config.toml
model = "self-supervised image encoder"
dataset = "small charts drawn from random numbers"
train_examples = 101725
image_size = 32
crop_scale_min = 0.2
horizontal_flip = true
translate = 0.12
color_jitter = 0.6
method = "byol"
arch = "convnext_v2"
isotropic = false
norm = "layernorm"
activation = "gelu"
mlp_ratio = 4
layer_scale_init = 0.1
inner_norm = false
patch_size = [2, 2]
depths = [2, 4, 4]
widths = [96, 192, 384]
kernel_size = 5
projector_hidden = 512
projector_out = 128
projector_hidden_layers = 2
target_momentum = 0.996
init = "torch_default"
residual_init = "none"
optimizer = "muon"
muon_scale = "spectral"
lr = 0.0083
momentum = 0.9
nesterov = true
orthogonalizer = "newton_schulz_5"
adamw_lr_other_params = 0.00099
grad_clip = 0.5
ema_decay = 0.995
steps = 4900
batch_size = 256
epochs = 12.3
lr_schedule = "cosine"
final_lr_fraction = 0.01
warmup_steps = 490
weight_decay = 0.03
adamw_weight_decay_other_params = 0.05
Rows from block 3 of a small self-supervised image encoder, named by matrix and row number. Rows with one number belong to one neuron. Each number is 128 + 32 x the weight over its row's rms, rounded and kept within 0 to 255. All counts start at 0.
After each neuron's rows are labels from the 100 images, of 14848, where the neuron reaches its highest value: "peak on" is the class under the peak; "responds to" is what is common among them. Only what is clearly more common there than usual is listed. The data: small charts drawn from random numbers.
# fc1: MLP up (model.blocks.3.mlp.fc1.weight, 768x192), inputs 144-191
# fc2: MLP down (model.blocks.3.mlp.fc2.weight, 192x768, transposed), outputs 144-191

fc1.12 [109 133 123  87 167 132 130 195 116 122 125 130 124  84 127 164  94 126 163 158  97  88  98 102 152 231 143  96 181 178 150 122  75 209 152 150  58 163 130 160 142  60 132 133 176 149 115 153]
fc2.12 [126 113 113 168 155 149 103 128 107 148 191 132 136 105 146  78 125  95 128 121 126 109 137 151 102 107 146  31 126 174  96 110  89 160 123 192 121 151 175 127 164 182 178 149 159 133 117 160]
peak on: data marks
responds to: dark theme; heat grid

fc1.555 [ 33 158 154 136 154  67 117 172 142 135 110  89 187 179  92  49  91 125  86  90 119 123 178  86 153 140 156 103  92  63 105 107 166  98 133 138 115 141  61 119 133 116 152 120 104 131  82 137]
fc2.555 [149 109  86 131 102 108 179 135 163 141  71 152 132 142 146 173  68 101 109 148 140 104 116 139  45  98 105 109 123 111 124  85  98 107  71 171 122 155 127 126 111 109 177 104 102  72 115  90]
peak on: legend
responds to: one colour

fc1.249 [ 96 129 113 140 161 101 153 141 103  91 124 124 135 106 147  91  71 162 109 135 140 126  65 125 161 129  97  77 106 135 157  94  63 200 150 135  85 158  94 183 167 161 124 150 177 140 153 137]
fc2.249 [197 123 205 129 156 105 133 114  67 131  85 144 109 115 184 116 166  98  96  79  86 139 100  58 152 124 212  99 155 108 117 117  62 104 183  68 152 166  91 138 184 119  82  71  81 101 104 133]
peak on: data marks
responds to: heat grid

fc1.474 [102 146 113 152 103 119 131 125 189 122 162 136 165 118 124  93 106 122 132 153  96 168 104 155 176 141 130 152 111  93 155 155 113 202 197  90 128 141 158 140 139 146 147 120 159 165 132 201]
fc2.474 [143 125 135 116 152 146 130 128 175 181 120 162 106 135 138  90 118 106  82  71 112  66 151 158 173  85  84 115 120 174 105  32 113 191 155  97  89 131 191 160 111 119  44 183 142 131 180 142]
peak on: data marks
responds to: one colour; area chart; falling

fc1.113 [125 113 106 132  72  89 111 128 131 118 123 169 104 142 120  61 182  95  88 170 145 133  85 137 125 109 146 106 194 124 184 120 151 156 120 106 201 194 122 213 181 146 134  58  82 120  72 102]
fc2.113 [169 142 167 128 115 192 184 106 160 139 124 138 129  76  96 106 159 129 165  48 192 103 120 158 117  89 158 148 120 130  98 120 105 145  90 131 116 118 106  98 101 179  93  89 147  80  84  92]
peak on: data marks
responds to: items: three; pie chart; bar chart

fc1.696 [109 139 196 126  84 156 122 144 128 118 121  42 191 140 122  97  97 153 100  80  50 101 183 121  42 119 125 146 144  84 148 129 129 171 132 149  86 147 141  94 130 151 129 143 132  69  71 109]
fc2.696 [122  80 154 107 115 124 139 120 138 127 124 147 171  76 128  85  64  98 123  99 150 121 179 111  59 111  98 111 137 115 171  91 132 106 129 133 135 149 129 129 132 124 196 114 165 102 187  82]
peak on: legend
responds to: horizontal bar chart